A small image denoising model, trained from scratch: activation gelu, 24.7 epochs.
Rows from block 6 of a small image denoising model, named by matrix and row number. Each number is 500 + 50 x the weight over its row's rms, rounded and kept within 0 to 999. All counts start at 0. Numbers have three digits each.
Before each channel's rows are labels from the 100 images, of 14848, where the channel reaches its highest value: "colour at peak" is the nearest of a few named colours to the mean colour under the peak; "lies over" is the class under the peak. Only what is clearly more common there than usual is listed. The data: small charts drawn from random numbers.
# convs0: first 3x3 conv (model.decb.0.0.convs.0.weight, 128x256x3x3, each kernel summed), inputs 192-255

colour at peak: grey
lies over: axes and grid
convs0.28:482501519509513485465489507528458476488520606493574533518520454495485504486522521479503496478488494498545484497505532569540445508457514474508503506464482664486511532548499500513536552552502514

colour at peak: grey; green
lies over: data marks
convs0.76:495502472468526460438461477474521448392478432491487517478562517473505424548372509569540475489289520447562522441464496494537485464485479459500510465494511455572508614520428473514524505572515507

colour at peak: pink
lies over: axes and grid
convs0.48:388615510481464466504497518507490472492424371438422514502436504480490458438446491481489549477526401525451486512406578451573505501439509549461519460494500527453384476533507545527534513471546498

colour at peak: grey; brown
lies over: axes and grid
convs0.20:501454533532487502465437512473416480495535449513531501505510497463537466459480451523550462466557415529441499547538523437513529489476463363526479469554528469462517420465417438495539515541504524

colour at peak: grey
lies over: data marks
convs0.112:525496529489547481488528527517557455405449540597553524541567540481510514479452462573509449432418507530557488468510518484507478574488474471585494465472487490488575518549567416528548483598541513

colour at peak: purple
lies over: data marks
convs0.105:493524511514712586489477484393519468564462493576461488509485503489488439500497533356423534336493514497512551568451491481514493567503466495443465261473469474555466528487534513553489507489490552

colour at peak: grey; brown
lies over: data marks
convs0.11:500542472495467484505528543534530646461498545593477501557496486491415552503511502338533487472485458599520448529481468469464499583513534460466488560505145526482479492492401525500494479489512508

colour at peak: grey
lies over: axes and grid
convs0.99:484579481446532438520490466541521441442456476483535524506469392515504448501467485539468495486464490492529543471543533461500515523495522445475496412572510526448492517507526473462554462460493688

colour at peak: pink
lies over: axes and grid
convs0.51:487556498464523474512477461532442512482466512498519535462474450516535428521492535518443474501505512494495482472491512502512479510524541466608521469486482533537540497395521588497501466549491476

colour at peak: pink
lies over: axes and grid
convs0.15:530541495502536531480458424486458533475473482544497533417487520528545549515457492490493418487397505504492458423512530526495471521525436505431468447505510535538524414554471412462484503525583467

colour at peak: grey
lies over: axes and grid
convs0.67:526538517535522486469520491511533490535546437526485510505508479548418491514494503513495505476542517560388482526557513508532534494549495503502531509500524510482496491466484496507490496493517487

colour at peak: green; grey
lies over: data marks
convs0.88:480505474480513484458478477456504608454490474554485522434535500557495544477529483589502454522468505518570508570524482429472462476514443551465457493473508529508531567478416475457490514493553513

colour at peak: brown
lies over: axes and grid
convs0.8:449522493480533468519497493510552492511521491491504513441500419473517526491529532492465596490495533474514466528542479508383488497560539524516528481457506520454473533507496523554529362548518450

colour at peak: brown
lies over: paper
convs0.104:444521508504507477503499466481531481498489499516503524516544474504433465494466480500526452501479533491521503530501435462514483503492476479507492481511505445479498469472455484516523484494493514

colour at peak: yellow
lies over: data marks
convs0.96:486507513485513487502459508637496523437445493538536493497507505484474660504370727447421480486536556489520520537513495496501493485505567504321506472476411534516517542517519230505528502484594508

colour at peak: red
lies over: data marks
convs0.16:509536505495553502507483498556531464417486523502518483467495468517502571555582350449409457503508521478484525440486478519506502562495540429382515453497404499473510489452672418510517493477521499

colour at peak: grey; brown
lies over: data marks
convs0.14:458405462485505479515533505456520479447505524492494522467521520510513478483465472520495498470383482467529443473461463446483474491506446451502479431435532448528535462529433465480484459480413546

colour at peak: green
lies over: data marks
convs0.39:497504504511434522525507491453479571444511488484475490495520496497441462526482553399528503479492452550472466554503462513512474562511571484512519574541093500496507456463559473546510496504520472

colour at peak: yellow
lies over: data marks
convs0.23:526493534493515450505495445486521464509450513509532498459503565497504584504433455473457489501488476520482449524454512530453400516514497484459497535556476503459473426442431530442471452466514561

colour at peak: grey; pink
lies over: data marks
convs0.55:468486469491502510512422508504560506500463474501517506480485416506505452489534498520448521505547513532485493521451484481570519496529485440570475482533503445486463484528531402511455476443536557

colour at peak: grey
lies over: axes and grid
convs0.5:447507470501493484486445553480553462498539516513525521509550459490460546495585485509576518514502516458519552519496519459477479492488570555505549500556397520514512468514496521492537539490481493

colour at peak: grey
lies over: axes and grid
convs0.124:526472496503494487469469421477498476504479485507498461443487502496487472508498482469529552500381476438515462505515504412481485490488504546481472468491480503504548455555476474490546415581460473

colour at peak: purple
lies over: data marks
convs0.43:475469469512469450484491523508516538338477498454540511515512556511502479516483528565495486467535488576536474506401505466495486539487528505456503418458476461528523507508394516473526508491550459

colour at peak: green
lies over: data marks
convs0.78:486477490470509477510479549520573491496517422486501521508566523554519496480476501449495514446529519510506513515490460462496515478496554464501510458506473489472497551503521493544488426456428477

colour at peak: purple; pink
lies over: data marks
convs0.106:468525508481510443507521488441436469423508474530520520529505541533508375498564195422475479509453528472509508411539503503502512457483475520517492451485400521499500439556615627442525481476537514

colour at peak: purple; blue
lies over: data marks
convs0.117:495541504482550437474467512533576556492439489506513490467525472501520393461638441492550528487475506531521525373490488481489518438506546397513486468487532502491499454529523590533544486435523495